A small image classifier, trained from scratch: depths [4, 4, 4], held-out accuracy 100%.
Rows from block 7 of a small image classifier, named by matrix and row number. Rows with one number belong to one channel. Each number is 500 + 25 x the weight over its row's rms, rounded and kept within 0 to 999. All counts start at 0. Numbers have three digits each. After the name is the row's rms in percent of the matrix's.
After each channel's rows are labels from the 100 images, of 14976, where the channel reaches its highest value: "top examples" is what is common among them. Only what is clearly more common there than usual is listed. The data: drawn small creatures on textured ground. In brackets: how many of the 100.
# convs0: first 3x3 conv (model.blocks.7.convs.0.weight, 128x128x3x3, each kernel summed), inputs 0-63
# convs1: second 3x3 conv (model.blocks.7.convs.1.weight, 128x128x3x3, transposed, each kernel summed), outputs 0-63

convs0.4 092:487485510499499490572445457524494538520507513512500431500500495506506491492509483548442507494518488460490459502475520511511490495479432497515473551536478516533551526496509515549489475488475500
convs1.4 079:507467531500461513522487488487491501525476479488451457491491495511567498483499486501520428490497494500500500528505509472519537494528501517545517500464480503516500500463502562588508435512500489
top examples: black (100)

convs0.18 106:462483494515517494536500533500492492483511482511554531525494494509473498541494494539501471476530483482492541537504476526522500515476554506475502500491482497495494491466492483473507524535500544
convs1.18 129:522544510471567479504504522474506496497482463511502567512490512479523487500517481525476465494500502469479555453508547517500516489500567467500483494485464504496569509433482494469524504504501530
top examples: white (90)

convs0.88 081:493500481513575486513547564512496513483500478478522483553501500463477500445467470430513513483485495501515502520506474490508500577500532469493456486500505501478528468494501468502494540488542483
convs1.88 082:502515500435531455500514500491507525481500487524521538513497493500486500476500513492512488466499480504500507417481524468507489454513491525488518463524500498525513568462512513497529503543513517
top examples: yellow (75)

convs0.127 072:508511485500489504506462448500497442536508459475533450500486506555488492510507500517518495565507475564496527479502485547476514467537514507509512500500523500512520475482500512500526561500515521
convs1.127 073:481482515500463530514472504476500471516499537500500480500500446526501501532500480508526500518468533497500485472526484534502479485475500513481500507483528500481463525441474476493518513490477544
top examples: black (100)

convs0.33 085:503486465514490504479493499500539505521534561479475480500500492512505508585508494522492508537511488531480528509603494520485510485512513526511506494474546492500472508500491500535475516478527495
convs1.33 073:470500479526461504460500505500488510465491535500498528493507479509478500529433485515504513517500494488489556528526473547514502500459534460500565516508539513489500518509497494472494503509487513
top examples: white (68); orange (31)

convs0.70 135:506519490523515489487506510496509496487500498457508529541530484525519501470471555490444488462503521488520494512485499494463496494500498506502479457535500551475501504537503464467489497673494509
convs1.70 139:505497500532480497490498500518494495479471500465456510483486490538506500517455558515480518558493518492507503560461500482460490505480456495500498494509480528476544539539500499428516496614518496
top examples: pink (100)

convs0.43 108:537525500505483521490500516471500490493539501487514496485518487530473513493494578569500499536492542565500535515519489493507469543548488528505473543533487493497493497517516515485455499619525510
convs1.43 094:527515507508500505472504520488527530491508500474493489500532488500539485503500493581516468533450512544492485521547480493500478499494473497456500488517500505444530508537478525474464475566541537
top examples: green (100); butterfly (26)

convs0.80 075:500513500506500477517455527493493507511500488491466483472529500509484511486482518482513575463528481500502500574481490468487491500499511490509489495522448571452550489453474523500474487516512512
convs1.80 078:513489532500527502507544502463486427497497505521477466526511484502476506441500482490490507489473524500509500478466523481469500489479485512497487503500545538528500483500527539442500500516465512
top examples: white (95)

convs0.67 117:495502529500500504537486500500500478521469478499518613504499543455511516506517499564507494503491503496518533477508517503475500500508520489532517484583484498456508491485500531596497509463509487
convs1.67 111:486550559495475506509440494514486505521456500540496543496503521473529495500500480536515488493497533493500520505498481499500544482478549494520489485521521499496499506515490517625500482500492519
top examples: teal (100); large (54)

convs0.50 166:493495481512454497481500531497492506467484509488493492581495476509500509548500542496491500493466531471488467500505474500492500552500472493500518499532569495509509478454494502453546508512501500
convs1.50 174:495487523500495494474495517514502500491496501486476503590470471516488491542501527508488497533484513490527511500497492516475500557488508486490511494516502503507551500420490499461547474489509500
top examples: red (100); large (68); butterfly (26)

convs0.106 079:523500478488490514506507474500500518529470511490534508507525510503527532506500500535500477515506518500515594474500461538482509520511518514513513513490470423500488509509503500489488507543539495
convs1.106 084:492596450517475500481479496504549441543503500494525498483500505482538498487477526499493453554487498492493481509491491499543505458492500479496500512488512500491522503500500457485500510496502480
top examples: white (76); large (59); plain (36)

convs0.46 067:546500515472481570493500496500501499523511517489500490496502515497549477484486503497523492456489509494504479538500493500479509447489588504500514539498480495514609455496532545478533462464520476
convs1.46 075:504468501475454487500463489500500499497489551482492461465493477475491540519525476388511496518478566526530465523492515500500471477496491495516484508540500554510426477459525500464525487520504499
top examples: large (60); black (55)

convs0.27 078:500500480500500478501500534522487490519503445492452469552509475522484500517497494530475462500433517489456445533501525525501500560507483554459503507530500490448489493473489500485486468524500510
convs1.27 095:502474496500496488499495500509523517523484505500497500534461468540468500512494441537513515497479515480466514575492489473519516529507480531500504495536508540529528508400496512462533508504513488
top examples: red (78)

convs0.89 094:516500471560509520488500499501506487507509521535500521506501493498498506500486493471495500489529483507511507480524510514506483466538464544511490474492516529492413501467524518478500462470521513
convs1.89 090:525476546568524520486506502529500452504491509509465500502483503504475497487487512500510523525544520536507500495519505550513510466523491477501485510483520480513453500469517550456515479494538504
top examples: grey (94)

convs0.92 087:465468455493507482471495502492500507507499467451490500517500550517502482495475438546512500532483472545511510478500500487536507500489574491518487496520504542519448493495478520474486526502500486
convs1.92 061:467500509501514549482538451504512491492475488493538491500464463510524490441563453480446471491522543493509506500473488487526465431509500488532500526488462494525515529478500542500543476495449484
top examples: white (39); black (32)

convs0.68 106:494538526513500563543492460493500500501478495543478500513517506480517486482519466583500494513498516537500481539517489494521486542491474485508484493522542503492477475496492547580487515499471496
convs1.68 081:505557552509455515530507491524500500500434486476491509500489490501506492500478526580502489490498534514547462527500484495516484530490492494448500464500493500498511489457482529497510500499502506
top examples: red (50); teal (49)

convs0.86 140:500540482509496506490500500531500529453497495466500496652511488489480522500477565529503450528497517500525486513502460500500494458508518495516480509492489489495429471505501497446496501504498500
convs1.86 129:486506490501510504523489523458489527443488511497473501608526501500496485495473602497509474507492522510500482575500469508481499516494541500496490466495507469523488476470486497440520493526500502
top examples: red (100)

convs0.21 093:523488548500514551500500503501500460489500474490504508509494523521535430543505500525494518493507498477484500434516496516483495489523526495500478496494528467500449500559510560539502484482474507
convs1.21 095:476507475516448561506451504481484426550504500425542566492485541551500502489530496503518533483502500501473498474516512541529500502522497486496510438471486492519503501494504548545517506487493471
top examples: black (100)

convs0.95 097:477521494505464509469535516504504512496489532495448500499518490517488455479519479468487500516526502518493463455500540489500475472525546471500478572502497508484489478510513500508500473512450525
convs1.95 117:478497496530481519470562501450509505530495507445500509513504500533500457495480526495459507504516500519500520515500529500534445490553482500500451521506494502500500501517481500500495500506488529
top examples: brown (100)

convs0.110 085:525523499500497491500489494443505513534487498447497513510500505500521510508459558534505469526488480497493545509513496453507498468480497511489477527500500489489480515552536518480514439539545530
convs1.110 096:519530497532508472516493495525512508507458505500494483413487465447512500509486474527500495493529505523481494563504496496451481524500500508503513500493517500498531541492511499446522499544531503
top examples: orange (95); large (52); starfish (39)

convs0.74 065:507483511507527463500487509500477500508506567458500474492531487480548524478510491529465519496505494477509487482500498556498488511476538476486507549484537491508558477516500524487482494480537474
convs1.74 070:500455506437473521474480511518523468498533582427512527500508526515456518500496427470500518500506491511490488528506507452544471510490491514472496476492457513508475478487487508529510500494493479
top examples: large (52); brown (44)

convs0.117 081:487478500511531458487483509500500494485512502530483514493480498506485493557515452540479554531443475495501487487490546502461500500508512484509536462500453564482581485472489438455509507528500546
convs1.117 089:492510531508515479517449526484474547493506509523489485498541499509471503489468451521493523500485487502495518493474496470500515497491495508497454496465530531500506513472493511521486488524504512
top examples: orange (100)

convs0.44 186:500497504484454513479511481509501528446482536493484506500478543451513495467500544521500508476507495492500464489498506474504526543537512500486503462510601507503492482500536497505475536485487496
convs1.44 126:490490526457490497502494471527485526492484511487494472517482545467510465490500528554495518493511490452509521449507513500497494576541482488512514489503539500505506500480512487505458534477495509
top examples: yellow (100)

convs0.42 068:489493515496470493507527508494500540501523487472517489483510470483591494440503467484508514500500510476495478474515532496496500473490500488507485451479456470514503517492534485500518521482528498
convs1.42 076:493504468468582483513522494456500505487458473485484572493549474532486446488514467475527470483548497460471505518452506500548500492507541512479481490490515500504578508498488498500522492508484525
top examples: white (36); grey (29)

convs0.25 077:499481507496501500512500515496530492478572481469508523511483500492480461519469500473500461500500473446500495511506518488541490500507469512500511535500524557518403508520464493517510494497519433
convs1.25 094:504485561524471513495465493522530502512486479470476417507500474500501538517555487429517513478521527484500452504465499492488486481506489485514497545492485503507469553472517491545500490500466531
top examples: large (66); blue (55)

convs0.99 086:497497530514531534482466495510508494501492506507503487510523468522573465468484504494528532515503442508498491514556477506500477508484434490497500460510433495490530491489468512523519504460538541
convs1.99 086:511500532497497526490463497489470504523503498506513424491509522480458489539484493500528522531537498520485480485513507495490500500466500492500492471523471506507516528500498560477495500431469529
top examples: blue (43); green (27)

convs0.11 137:507486464486473485475513474491500500500492496522530476584506519446512500523497498516471500472494517496529500533464526471495496538531498496520497506537474500484458515545497501567508476481470497
convs1.11 125:492483495471528497491497466506487500494485481506505475589490496472507495506492497556500495500526500504513504532437486490500489511515500500553500509539492500500480532505500515614528528524495458
top examples: teal (100)

convs0.40 160:485506448555492463525511500543500518506442488488500491500537500485495500503494504500500528489577523564497503509500450513492475478463437503486499479492524501524466479500490498500507498509522480
convs1.40 134:500500439618507456566519511574502516514437468504500500490523493488481503500488543513507511531543480555500500564500476546500490473436504500500500485494501500513504481500506478494523491482495494
top examples: blue (100)

convs0.73 071:469485494505504507481509540508487500530490470510528520510491446482513551522526505488525495520562445500513487516527507500485500514500547534518485477500506503537555507493508504561508513515481507
convs1.73 061:475521509500493515531482522500508500496500475497495466550546473488468476510447385564507539490511495514493530487500516500503500539517445496527509514470496529496475484509481505501497496442526490
top examples: orange (65)

convs0.45 078:505512462486554477501491506473493474494445562507494523505525525477500472521490456500500525561500491464500495498521500482513531549467470452491515523522505475510485500528503509495524541488492482
convs1.45 090:499504539469529460504459480491515457507477572461469504507492514500484494500497548487496512496508556448498504540513492500462527546491514493498512509513489522511467452542489500509539500480505484
top examples: red (91)

convs0.98 090:491472500518513480500512484513487482495484499508500509500510500493500519473464577474495516520477488523482482561514509513468500552506451493549500518581470438490554503551494500507471500580551481
convs1.98 073:500481530480514500459432477479494496500507500426500553506483516491532500453500561508496469506500503475500523555503524500503495439494448520523473517551529519487488528581483491535480525511482500
top examples: pink (100)

convs0.66 071:500481522478523507559513486509519494500476502492503480500500506498500550528567515467509508486492539424500543500519514519493492490461518505520553510456500489511564471479500509491488469512531500
convs1.66 065:492494500423430528488525522479501500543500494512546527500503502522512515500440494516507529500500467484502530500523510455505527500552469500468484480456513468500500516469500514543490419495521462
top examples: white (70); large (63); butterfly (35); colour: black (26)

convs0.100 077:531515534481459501470521507500500506486539489514534484480496543484515472484517488500521521505545509495481528559487540500504510523500554458508499502518511516498503490553510514516502576517439492
convs1.100 061:500522479473491508456500498500500500517500507470484500465519509464505481443468485500465539537546552518508514501490498466478524503500535500517500499544495471519489521512517471467537500591475505
top examples: brown (65); jellyfish (32)

convs0.5 084:500489494526544516515532520475507500514466463514527525541495492506500498526488505534517519524492564477515500510521537469500484526498459483518554451548554484476529500532506473448511540507480496
convs1.5 076:476500486494501448470475500500505545467500491500483532477516535530524503500474459500500540483496491489494500533607489510500493573511465497494486506537468491503564500514491530491484454515539489
top examples: black (97)

convs0.108 100:501506463500478481500523493479508506566497507498479505479503462496500509535409511494489496501525516505475487493495521457500483482577530491500504516475492513508438519500515508471479506472473505
convs1.108 115:497538508507517478505503478480540514535494444510480501475491477508515500512465470513496471482516511476500553493491568526506515490568511509506506532495510493493487503484521514468494526549483500
top examples: brown (100)

convs0.20 147:495524469483453498518505495566500475509500462455501496486514486526511502507491515484488500524500507511474504492525502434489512495478485498500502476478548525518521485465490506479496522533524456
convs1.20 127:487523514522484493562498506529500469494492483440493500462510481529486510511515493486467513551492486539500497510485474494500524484523487474494471496455535505511522491481483486457551538521476485
top examples: blue (76)

convs0.93 094:505491521513492491505473485542496457494509440526500500501500496465513515472516500523492558514532496510485474500530464507473515500588499535495467514482511507500510492480500500495492554477486508
convs1.93 090:492478483542492526500500500508481496506500508497500479519469500500500476479513477483499500522465509514500454451475472497519519500538510509500514491500534476510422514500500513492512573521434515
top examples: yellow (100)

convs0.69 096:490525464507500453538500471556500563536494478500510522489454522482506508496499500455495510519505471491508491527499521520517496502500572500499487521510543500500485500517493511499516542500479495
convs1.69 081:468510537518460510517489481450496448568479509455494500500480505510500494504500493440494522496500525500492530500500500500503539442506493468500429495506526500509466492522509500455490500505514503
top examples: blue (72); large (71)

convs0.65 167:497485485500518505503492497515488489503514467460507511487499500504497507515521484510488500511487444501510482500543520510485496481502468484484512470499531537485535494493507464480476475542495491
convs1.65 137:500506500493512500496500503534491500483500501441503500430476500500489518500521438496509500497483476513500494483490464500497480424495506500487518500527499507487549507490498524525500513491495488
top examples: orange (100)

convs0.56 078:524508514500469474477496466506532507486487490441481491460500545500509499496534499570526512424495500473500491535496480509470511480464528524505517488497523487503500528505512500525507456501491528
convs1.56 082:479483485482509487500504500491500504505513470500492491482522532490475515500486567579500480500499493518500504524519495522519470509475508502512516486556508505505492495515486499476500456530500520
top examples: red (99)

convs0.83 103:487458517530450514495500526506509500499555502500529478500515464542485612506480492496477506532468471519517507500502498500509485493522496479500481546477500514488468515500477494468502470500506489
convs1.83 120:506519470562467519497506525488514500489526489474460492548511454503517531501471484480493489523471500558497537514504466487515495483499500502514498541527481490520500516484488495466509524522534505
top examples: green (72); spider (46); grey (28)

convs0.6 084:509500518500489476532491534478500441503467533486468434500513467529520505495484484567519514490500542456494490550512511522487500539484542458500500494542510496495528472450505511501500451560496512
convs1.6 078:502507500491471500505493562488495488521480523505508521500489462500548505511479508534500500500435574500499513522500521500514527526542500481490517447507514500524518476421541526476494472482497477
top examples: teal (55); white (44)

convs0.77 091:500527508509532521498489500500500482500520512430492482506517491505496511446514497508492497508495546531500482461508551500542500500502462511500473500503492488543564475488486500513507515491514493
convs1.77 086:542494467503499488494533519510508507486541514461530483515530520508514447455496501500509494539540488495451475500490500504479550500508464472477508526466514514480509525464494507451474505485493520
top examples: grey (91)

convs0.116 118:500464471500482490500457483485505566570527520506500500472475506536482517530523500481494484493466486486480483500519500541494487500512470487437505561472481491507439483461495486461500495493437502
convs1.116 133:488501480503531456473507478495500533523502497489470504500518524521529517547524500520488479500477495468487532493532467559471550475580465510462485513514502505500470479486485484412507486506492499
top examples: small (63); green (62); brown (38); creature: spider (34)

convs0.124 103:492457482478500495499500479505507485494526510524500486490532491505512475582474494451478545477500452483506496466488481490484516473483490528482531510472506502500502484570493512500478472475505516
convs1.124 127:527474507507512542474508465493495546480480510567518493455520508489500500524466533486503508509524495465480470469508470523499543495535474502545500512534481493514457486600514506485469460509494491
top examples: pink (100)

convs0.54 121:494446460500498556502500484500523500537532490508479479506517529492519491483467500534509472502509500481461509529496498500526500492451444508524510476502487462485555513460496516500500518493526496
convs1.54 127:511464476513499470500510498499488485508535484535493419494487466490494481549491496497508503504496495500488473537518546521524464479486490511510541485484565491493576468562486496495471498474544478
top examples: orange (44); white (42)

convs0.3 089:527484512509505517493500496530469452493475484550513499531497506472498418494506561485482518503488486463499472497505510487484486486484523520517500540541507526541478504538505495495519473526504495
convs1.3 100:527460502521497528486544499504477443524561501529536481507537481500480481483532509500506515500513528493477483507490518492523467472490532517526524527521447481498424513513473508500526532514518520
top examples: black (87); large (60); butterfly (34)

convs0.94 115:498497531500485528519500464474532511493500504522484506502496474497500479607536495495470536507510485500498575480508480491468493467490491476500500513445548500510543540473495500534489488574549513
convs1.94 097:520496512500422499500510500512531522498500499510500505485515480493495491549495507510483507519487500511500507500538500545491505481476460471505486510483514454516500509473488493518524459478528498
top examples: orange (100); spider (34)

convs0.2 092:492522531531489522520487500511500585487503487482469500481487488500500488473515491448500515530523507517488463545516502532515457447471521467511512500522502500477500486523486457507530500523505500
convs1.2 078:487512500504500500452529508459471589442500457500500500500468478490465506514475525469487511563513505533478525536511500560500521428473500505570461493524456477500500493509501500485541500491487500
top examples: blue (100)

convs0.75 068:547515512500520482516508477481480507495521484468509479490500535477500568530500471490500578500464537519518471520490485468515490500500561518489505533528469555470537493504500474499474516442484551
convs1.75 089:479500473509508478486511540504467471493515485495468476516505500546534500476491493477500537486500510499476500405534523468475494464495501500528543464533500500515451506482515465546465517465518512
top examples: black (85); spider (34)

convs0.84 134:505515491503498479490492501506500505502485486468473557526463484495488510527497466522477500577506506467456574498494477523500495541521446478461478494543455501495527497540500475485518491491528523
convs1.84 139:493526499508502495542498511482504491493475497455441486532518493503526495518486495518474497518451508475510523518531504473491456521506460504499488495508463506496559484632501478462532470560514526
top examples: pink (100); large (61); butterfly (38)

convs0.28 106:482488500500528513495500481525500586469512503511481454503481457444491500512494562517500494479496500505480478486473521500496505490489518504515509466471499511490465504571487506566519500548500500
convs1.28 092:500528501515506499532493495532500596467461492467453464507516466479518487488500535485481507508500500493500507505515490446497461460518500491496494494552510496500477496562521500531509500539500507
top examples: yellow (100)

convs0.115 161:487503505507502497456503503439508496497540527488481488471459520541496489498500542520507512529492509513479502503508505495515555518567497500467503511447490500493477515495500519480490515487491482
convs1.115 135:493506500513488500467486507476501510509505505505537515468482540566507511500477521527480506511493498544475500488537482500497512542532494506499502497451469488487509507439485526459500515523500483
top examples: green (100); starfish (33); butterfly (26)

convs0.114 092:500581518475545485500520496500500504517509479511500499481500525496492482484517479472500459475515532524517510505494499479474521493453588501508493498497487500490523489501533450508513614461464502
convs1.114 088:533542500496528505495570500489562534497526511476513532464490469487497494478445475471492517470490523519500532500485531460543493520522527473503506476492471481520519505469512483460528524517505516
top examples: brown (94)

convs0.53 080:500490484500495488500508535477495527533511498519493519525512485514526506510512492514511520463514492497500538516458536495478505466432530464494506539500475477497556500500491522461486470500462500
convs1.53 091:511513517483517486475578511481508480483494466485507529493510504483566500478496518517504467548533500506510579500503475511495552471505537475492464519488490476516510500445500500527497490512487517
top examples: brown (97)

convs0.12 103:507501473488500482499500469486511500522476512508500469487500501500496456627496493498502547516490499495497468528485483512503489523484520513525520590509542465500475499530473508537441500493514493
convs1.12 108:495512509488476491495507481516508511517473485543478490468503522502513527505493560499475491508496504494509494520503523521450508490508561492464540531488516501459431507571499500528484480477474516
top examples: purple (38); white (31)

convs0.36 110:482555472490481513496507500461500479527490511486539510533524467500463509489526500445496505525509518436507490510501480465510494525509528506512505463495456496508465512534503493524526564497495479
convs1.36 107:500575490475464480500500497509509486536476507482510491531531426500485500503507500484513500500518522500501500500500433500524512470502500516534511454493493482509453534575447500546525532500506506
top examples: teal (98)

convs0.82 131:526507492500476567481500504502500484469492553511502462473479560500486555491503512485491520504495502520528461545494492501486553521494554471500485539462488489507463485484511490515500489500513459
convs1.82 108:499518478531505512516506505513509485491532606461498530459492559500481511485497512540500517487464488517527483485510451480508524547500502476514509510480492468483509445492464511511500491489509500
top examples: purple (98); large (67)

convs0.101 136:496500491515515500518515504508481500493524495438506500448530468496490496474463521450504471545506486502500555508511474501503497469475464516527491490530473462505485515610515507481473509526535495
convs1.101 125:500494524495521500517510507500483496506517491434511500465528488472508503494510595447508475522507494496474468514486506480523496485503461531510500515562449460510500508617515502503463500547500488
top examples: pink (100)

convs0.72 098:491494528493529563503517521466489455544492504497506482492510474496491571495504507491506499499542534501464488481555491544504500506547484489481548473478458457525546519504516527525486495516472521
convs1.72 084:500495475505451526500482526496500467556559498513502504489522544541503525473500459489500506500478534500517508489500512554532493463534515506484483476495486482492522446542472500448501500491492485
top examples: green (92)

convs0.76 088:498541524528500574470505490490494491440489527535496597479523540489483483492548510498500566519506505520500517491516513502481528529492544453502551485484524498460508504482500500537500502464467511
convs1.76 083:497510524484500529475448507458500508520495489483519523494477522514561506498496467518508558468500500531521490512520522538479504547485523496478523523460550448550450435557483486501500493470458505
top examples: large (64); black (44); white (41)

convs0.38 082:500477542514538512548478513467480530523506456521538508489526443494504500507500494460474495499537514537500510491427503504498493468517514516485476470514454533554468524523532520506510462500488495
convs1.38 090:511512479535500541537499446513500501469514467445499463509484499504543500500573477481508481525509518513529475479494534486500502467509503500513469507475488494522459494500492512468476519467490528
top examples: black (100)

convs0.90 099:503501536514519519508500503504500440474501480518493488524531482513484513466488541482500508462505491531513431487482490481485500495505528500537501518470513527493522486521485490485479516528475496
convs1.90 111:500482485535532521500494496501498456492476500500502513501515527511498500509505501456438519516485500500529494500514486454487489552467500506523480488514462516493473500577499491500546500585494504
top examples: orange (99); small (62)

convs0.102 101:456497518512509495452512492500495476508481522500480500577496526489496459508527506524500484479519537484495519443500460519494628511516481493500492455494480471465482557510500495509520514510467496
convs1.102 092:508535474532502475483482507489500528572450495517508488556490518514500491515519510538515500500500448446500532490478453500520542541516505496481478500492470461462508519512484517597471505472520514
top examples: large (60); teal (48); green (40); creature: starfish (25)

convs0.60 116:519512497510458500493500478528500493476468489595524501469515474484457486525538463488498507502484501500500494510507468507468512491498591506499505511476493478519569503527524503509500449484503499
convs1.60 101:517524506526492531493509476474500516503509476496492488480509477474492500488517513518489504534511510493500481512467496497507544500428432500495540485492507487476419506608515486496520501497474490
top examples: pink (94)

convs0.49 075:521527493523541518538500539472490546505515500557489500500490515500494517421500492515500513494500518461479504494496482529459500486477497502479500475493462459492493500482492503504509456508509519
convs1.49 080:500507489496511462485519530504520475509540479500534523500496460488499470511515431501552495545500489500483527500500517555492541463509519497497511509469494488483555509494484498501498522507498488
top examples: yellow (99)